Rows from block 3 of the text encoder of a small text-conditioned image diffusion model, named by matrix and row number. Rows with one number within an expert belong to one neuron, the router's apart. Each number is 128 + 32 x the weight over its row's rms, rounded and kept within 0 to 255. All counts start at 0. Numbers have three digits each. After the name is the row's rms in percent of the matrix's.
Before each expert's rows are labels from the 100 texts, of 14976, where the router gives the expert most weight on average: "tokens" is the input token at the peak. Only what is clearly more common there than usual is listed. The data: patchworks of several textures. In brackets: how many of the 100, against the usual share in percent.
# router: router (text_encoder.blocks.3.mlp.router.weight, 4x256), inputs 104-155
# gate: expert gate (text_encoder.blocks.3.mlp.gate, 4x128x256), inputs 104-155
# up: expert up (text_encoder.blocks.3.mlp.up, 4x128x256), inputs 104-155
# down: expert down (text_encoder.blocks.3.mlp.down, 4x256x128, transposed), outputs 104-155

# expert 3
tokens: "rays" (8 vs 1.1); "striped" (7 vs 1.1)
router.3 096:161139134149157210093147046098161172165154103101161109162149140163174140152131117101150088117106173160090174145091132172118115081101105120126097168109156111
gate.0 098:162085116105194172160144177166134228115150142144062106158153123056115155079077151123160149151174111108110141151145171127087147096137131145148096140179141162
up.0 102:138189117176157166084106083096157125124091155101186162113169181124131217167178139116127115110156098076171159172144125101130126101175095119096055132142136095
down.0 104:115083141134086090073140144170081137084144188093132150123171148107174149091121187102171169202122169081163145150119193093163114078185083051076119139098107127
gate.1 091:083129133083164159098158137183095177129125136141103130138154159095044125196151095171118167080070127162138077162136145122154091103125187039176194090115106197
up.1 093:127045161081122141044144109087164110088099145113104145184154114138119122129090149109081096154136156120153144161136125146209128174165161161102161186115124129
down.1 091:097109128109116110203153117174183111140133122148094101124102155069105147105100191125144166141128121124056115135139197175087116147157129110181113127102137068
gate.2 100:068165095152134127174173127159119106156139154148097134195143158106141100133090081133100148169100110138086114161138099152109146054129101120135166123119142135
up.2 100:085091204136114155118109109100123139164073128108195127130124119165120193095181198118142082068092135155169061101099038098127145144110151140174096174077128081
down.2 100:131120102084112099143137151140098034085162114123133139084144119175069127146141155139107166163123111147105094155164146085152141127099117165079141065136163101
gate.3 101:174121119108122124133101156137128087078189139174080113105153130108138127112086151099109120240068130075067135104077109127154097156125197088116204122131113175
up.3 087:125140045118141106144146081119071122034143086115125129081124082162140135129123134108101099125136114171061143158119067124157134130156114119128109143144126132
down.3 102:106171110093095140120151132125186102113112175149140176087140124213116110145108101118247124147092181160076101100136123101120080104121146151158125088091176172
gate.4 088:207173117123079128115143134116120153145124185122112221100070123086099205141108176129187088092064109194128125121148192112142091158179076127126173147132140128
up.4 093:112108173061134159089098147109062121099163170061138124161159132088132183110083071164149079144221121113147127103155112070146155131142167075145158109092140179
down.4 098:131214143123113112120157110150130144164133123136136135093159100180153100112136164179117075134138103121105130156168147050154150139168097164132088085129091108
gate.5 095:117149194156123114160179091154151125177118168107153168109123059118146103104191138169132152187162097124116127149112157098181139135107078148107119080144129096
up.5 098:063100064094154099139152134132139139147087138122172100124092073094140192090171145143130115055124186227144066128100092118191184211092124156164079186125056142
down.5 097:158113151160123104176085132145066114160193082126139119133119098134076137126108085146153156113160125204151124089163126173220110142185137126142105122109112124
gate.6 086:126131121149085129134090068122064157122121155106174093122115150170174048083147135160117092120088117101134165139197097089126196130140142183114091081120093148
up.6 096:140122107104093149143153180146158129119119107106141187150097106143128097072110095192105172116161094165100099147143141162144180106186154189108140100133194157
down.6 103:079121085064134177093124118137137146112120134131128134141160177113098084144147069165160112119140076087145183098115155124058153154082131068171068113139106074
gate.7 103:101134089191206124159111140077095160108140138161088116066150149119126096083147081113125109145144128087110103088142163165171160155122156136150153128104123058
up.7 095:129079149151143148108156139129083178133124116136091107079124092164108097192104143130129110146082132102105109114143216160086174097081144079131181107154126068
down.7 095:136147130133179179145137124120152103057162164161121134114144042162062212198142161196132165125102089130080150109129112125111173066130169192147120121095205093
gate.8 090:136161096150144128197116127138132132117095120149129117111102036145122147167190185163102094080161134144168103092192208182127107142135231191132163108088120129
up.8 096:119113146103151133111135124173089152105095120134150110128105106131127079143144112140161068087111109123099115152151213134131180130148060128183125140099167193
down.8 093:127123108157136108167112168163093101145120178072142141129105165125136077179183119110108088111132171134112085121129120119196140140125103122096169127127152194
gate.9 093:086125050128138166200154086159081124132125169146141088115126079139091116070098156132110100161110142097142097139162140092135112159167121129110158163098104166
up.9 092:069180162136096165140190150098063105066163111084170085169186198085133162096117098082102063110133143187121147102094206137111170121183181104130144081173088096
down.9 097:156145130126144134208134154186155162137089110126153145149128101147125134145149161131180147131107053069082104127101150129116150153132119137136112135089122181
gate.10 086:121185210121118186063120098121129147173148124067088117090122188115089159102130096182068135162157129121099155099136105134128139141086175109152115082183106133
up.10 094:148177120093089131130073128170141160153170141093109072072142141086148092121112061111124115130128138149119083205092111150132114162091095142146134192152084088
down.10 086:153127113159185119152089116099108133120163100115137157149102125148101136081104148148064072164165077112118166145104089174165136090065134106117123169115158084
gate.11 092:109169134147097151103150113118128155109061166065104158100120104137198194131143153104121137086141151177117119137121122094081072091145137135158124140151131133
up.11 093:131116045139135156117121198152099133078138120090089067125128112142124101166129089108142070147164116037145134138140106157173084088113083144145129130109148151
down.11 107:061082135105142128164193136112114108118108161129087117145156172102112113134081113131128144109161126181134114125138157089082064159123128165148132121176126117

# expert 0
tokens: "patches" (48 vs 10); "plain" (9 vs 1.1)
router.0 100:080071124086104133168132099117089092082145152126083151107102139112114104126098067163101130158108087131138108092190141120167194126185104095113171081164073185
gate.0 118:162129141128106179130119061091141091104128156061100138087090124154142141176117095141139068107083125182063132093143074127111170149159084129101057106133112124
up.0 107:144122147159126168119095111129100114147104133022086200115155121098094139169136103164145107123058118163145111046149115177133118116125075101117123134138118102
down.0 099:076105122104096138164186093160128094094116118170119132079125178080119105159124118141136123105101129117142038138144160154140151169166116107113154147183099161
gate.1 100:098120117208113173119123092072093174146136134064123148130111103132129140129070085154118073128099101158174132084124061144108146117102089108149125137122090086
up.1 104:104152072080176103132092181168102092124132113191174085148148096177125104114157144147156171143098130057153153179118175107075087137134213144127159147113132148
down.1 102:141108150181200122137096148102148157129108117057170089184108101144118107163121147079151102104158159147153174159073067137097024115100161188124130213105137098
gate.2 111:125163118180123194104081077074125161115131138094100158126117154133143072197138111160127115137092103131103194122161078146136172108094100098135174120116139091
up.2 110:083171077128163089097185153188146121171088079139168099164151117149130150143156146108144162143134169112116153136110131076088078097127208161120125168063150123
down.2 107:105131102186130126164087114082193163125093051142133066144171100121135160144182157098142125093038175137122180154097083200161146101129131172131105166140147131
gate.3 075:186165131139083131126144123107160164156196126106146122133140162152090142176127131065140100111145136058139162189093133136149110144114191153139163180129130104
up.3 078:110204122115158162106132150049152115108128096076113150102104147130144126161155146119166145104147109129170084122109133180150110120116124157104114094110208166
down.3 082:148117121169119127180119136170150052038169183088139114152168118132197140100113083128185143082184130097093132079067136130155126141078161158117124090166117183
gate.4 130:155102135172077185117106123090130158135142148079095175121129151174102102156082106150094094098105136159098156071157117155136150099149065106106144101138116138
up.4 133:178122118166104196148091083102105122103123128098098140136110086127152112137102091093096053142087119147125129103174053105185113150134067077145148124135141134
down.4 129:067087093124116105147148137147107081108163133173103122107100138108100114133138079123103157175138127127126132152178151096131160148170100070147168101182071145
gate.5 093:151118088178169141120139110109117076113160121137098144199142125201154141169080111118152076146108120146124166143133068201147110132162098163156138127135147116
up.5 102:194146209124123172183127151124137122084125076131175155149144126078136169196127109103148155118113139177104125142164104168180077116150096083109113128138167129
down.5 099:138090164122156086091127104169138128095104098115177144127117070125058115103175111170148110154194175089253094086156158112157194157139099085122109125159189131
gate.6 086:103119180125137100185103091052162124191123206077128114105167116100100143144179100122116143122121118096112096094133109133197164122156138095107145204117167142
up.6 078:091127123173169099123114141124125116152094130120165096130135167099125149088117146102043108083162126141115116131157173124137110166169151103095132142137120113
down.6 082:110151099137110150161079113122112123095114098142106128074119148157098137103119129146115161107091150106098120107101135196103117079129102148103131113166133127
gate.7 087:099110136164135123100115089106209129115139092145140207132205122130173104125118128150139151164143130142146133181090099142155114136106164177151170138169133105
up.7 083:147140132059109143154127140120182155092104149128136109091110125094136140123080185135097126106150117095152092153152132150185119148095143137129083101130116116
down.7 095:088129170125110092102133125139127164123080147097172097114125162147071127122135122089161149106135123143148103073092125120145118147185154127132141055107087107
gate.8 072:103121164123112168141135111134135170151157078152126136111191109118086176162122112107096136216134180094134115144114194115120145147109127138164151117059112148
up.8 070:088098105135123105190161173132094090097145127130228089148142106148104086155084150107182057107137065118139146068174154145123079153146135102117091212103143158
down.8 079:182165134117160112161168104120084130117095135153165075159090204177176068139150159075167130138132127242153125066128140139091155142097120217085115142170153111
gate.9 083:103126088104166144066090125113153062134105121159099089151164208206147171191151123083105149126111084087109124196101168109146113169111103118159116164096070071
up.9 073:104151123120054052125094138112130137133166120103132118117191222108126143078155117096110084151147133103159146097082055139142153080198129141163115123134145129
down.9 080:142096099167111114134143109163142193131113148130175126126096111112072144122104122120186145127131157196176175150159109103026120093103107148064075166114094200
gate.10 085:146144155106072145228138089140098130137185136078102089182148153081127092143108137131076095104155116144106107115138122113199126116087146092156123112153076125
up.10 077:138122156101142144139134207130098150172127098123106107109116124083133123079140060090161109110130069176125101125129187142086145117124099108175137138099066196
down.10 090:155141144123143180097132152113087086117156173132154158163079091151102127124123151114115116137165161148094071094074140143125155089096089148161157195088173174
gate.11 073:165154150145148113084099149119163177213070173116176120103107136087142143146107144154109043165134084106147123150114160145101114105120130074071114134137165136
up.11 084:067137151100146109169139134079115098118093166156197080147151075132091116108106079123151133154142161198136166091133152160052184112144088123124167176087129103
down.11 083:148116098138128121099203070144077109100134142101092148119121134141148153135149102113119126143099105129154125144104086165113139101135148146123164067139098037

# expert 1
tokens: "marbled" (69 vs 1.1)
router.1 140:143175130149133087121124214152139130142094127158147116125124079112108121122173195129150154120165126096141115170122129105113079148109185200123139129104134101
gate.0 215:160088155156180148074173112163161110176127137123171108136191188107107127104134129091160133098158173121069113111075173131107151141110125146099092178119078162
up.0 212:153109159161170147081172107152152123188112142122149129127197197105104156096148122089171135085150167103047112102067170123105142134112114157087084167109083158
down.0 192:149160095154147180106100181100118152145117124178118109156107094194130069143132144136134105133090121143171150151130091122147082137110186074139136126111179138
gate.1 052:140094101104170162118104108148157137122107142121134147177131146102122126135112107130230161058108134166119128153156157158148130150167126107074072180122075138
up.1 053:150125118096156109090077082148165129153075104093118133113128168153126128121132045137130128141098172104122117115082113133109096086180132136050158143171128143
down.1 058:105145072168111125169150142122088164124180137123168107158064172139078132140096109173145128107150126119145133160173175153120126163063163061119144133074115060
gate.2 163:148119147183173126090152085151165125198101143151185088134144169116126155084145131099175174093170196130070124174043131143058122143108145150116047188134095145
up.2 174:190110190165164160086166107139166126180108115093169146142176167093104160079155119072204132083161196121084131077076189126112131126114093136076077163097125138
down.2 155:139168097153126178124109165140126153118084129198105079156140120202127085165133140127110104132105138151173138171142100113154100130100176074163110139088158124
gate.3 215:168126168187162163073150122150162139190119120095161097142227187091115156074142149100170129093152160109073158136072156146108118125114110141079093190096123128
up.3 220:092132074080118108168098109097105108073146117141093155121049083175137095187093119143100108144083092163186125137179069136144128113142115101171158075143135128
down.3 210:122094185129102077137159089102132082125146137102138161071118154075131163142133064146147155147127129129089080119111172106120238150165118094122110137157102196
gate.4 161:176124195184095140094134113166157136204123128091155111132165145089133157048154141105139120093187173104075142125082135115076119133101101148108118169102138120
up.4 169:072149074079147116168109120086102093075143109152112136112072102171122094174096125166124133155077085150181093135155077146177118125156145108151142088157113136
down.4 180:102077181159111094136153087095102074114128139090135160057098126079108168134131064158150156162137128137067079110129156118102233147137118069143135130175105169
gate.5 173:150094158182172175071157102146138131188135134112168107143190201104108158088139096095182102106166165106044131119073160143107136144107114127098096196115101133
up.5 178:162095162188171156094172104149178148182128133119179100122193194101110142103144126089174117103149177129046124105052164134086148143113124132083093192110105161
down.5 157:135156075126157198096115160138108182134103118200124098182136116182115061149107138117135093135105101144179158111149086122156054094112163098109117157113167124
gate.6 187:166103171182173172082159126163161126195104143111163113136177189094103150090143124078166121104153178135048133129084178138079137153119130152105087187106112145
up.6 186:078168099093092081160089157112085108076133128152084149110080073147148125154102162179081151158088070121195128133175090106162127125154142105151160051122159101
down.6 171:111075155139090093125173096128155088137149166100133138060126147079138199128111118117126139140139119102060073122107162154105205144154103163124160118140099140
gate.7 054:152160135125144112151135163113117116108067121107132145151138119150148137126162121158144110110153106088142167138140169129104143086100113140135151132185165220
up.7 053:134072137178127112117100091152135101202101133134148125125070127164088129062132139093140167110100170130126126137134138133117122080151167088174167160121124120
down.7 060:133181147179156084148152139162122083163141152053119187102111107220097147141143135125130103123105107123125116134138123107054109132106083136141122072092184117
gate.8 050:124092148112147132142098122132127106134135100128075115180114133122110123142071098138143130149099048117131131208102117162095166132153165082091112051075157126
up.8 052:158136097156203117129134150069134073130047082146109110193113134127153124084148106140119177130110110167090096118127173184104166132129157137111174090096101160
down.8 062:113099108169120110095136109157126111148173148131099084081162076098116145119195103124138115144170108072152109136183169132131073108134145121111154112139102131
gate.9 056:084156213131123097098091111116165116153147125112078208126099117111184136091125125119121126131127078111123146166120131087163149110151103114134117109122111152
up.9 051:165130142140122167102162149164132174156161151119139114112118143184111102189186121111077163076153126082143130102091137085155149204165122142148134138124096141
down.9 059:135142126136096123121164117131131098147103166154123066091144160129156121151120106146123090179126129096100078168039139167136125128109138146071144101152162126
gate.10 053:088086146151140126114146138149194098172141119122128141151174102083137171145150175016072111131116123097091123162155121113095125154097145073146182100153111123
up.10 051:138095123158170142143119105132138145156141136156155103142178138083076129127127151081077121169137121068127081205062155092143116135134178136102133160132120100
down.10 060:097189100152152090087114163101177132123115132144149103149133091097128066133103188086103124147146053096183109139129124122137163127134134075152127127116122096
gate.11 175:177144182190119161093129137143163144182088161108157106133169166078118158069169155086142149090175174103062152118101152122071114126097145153091111170096139130
up.11 180:184115187176127144099138132136167153194096138132152093143187154079146153070155150111144133099159156081082147136077158136093110131093158149096094187114129128
down.11 181:158178069113162181126113140177144189164088121131141108194145120169122098124120189115115102103122131111195180140148113117136007105104135181129113132085151094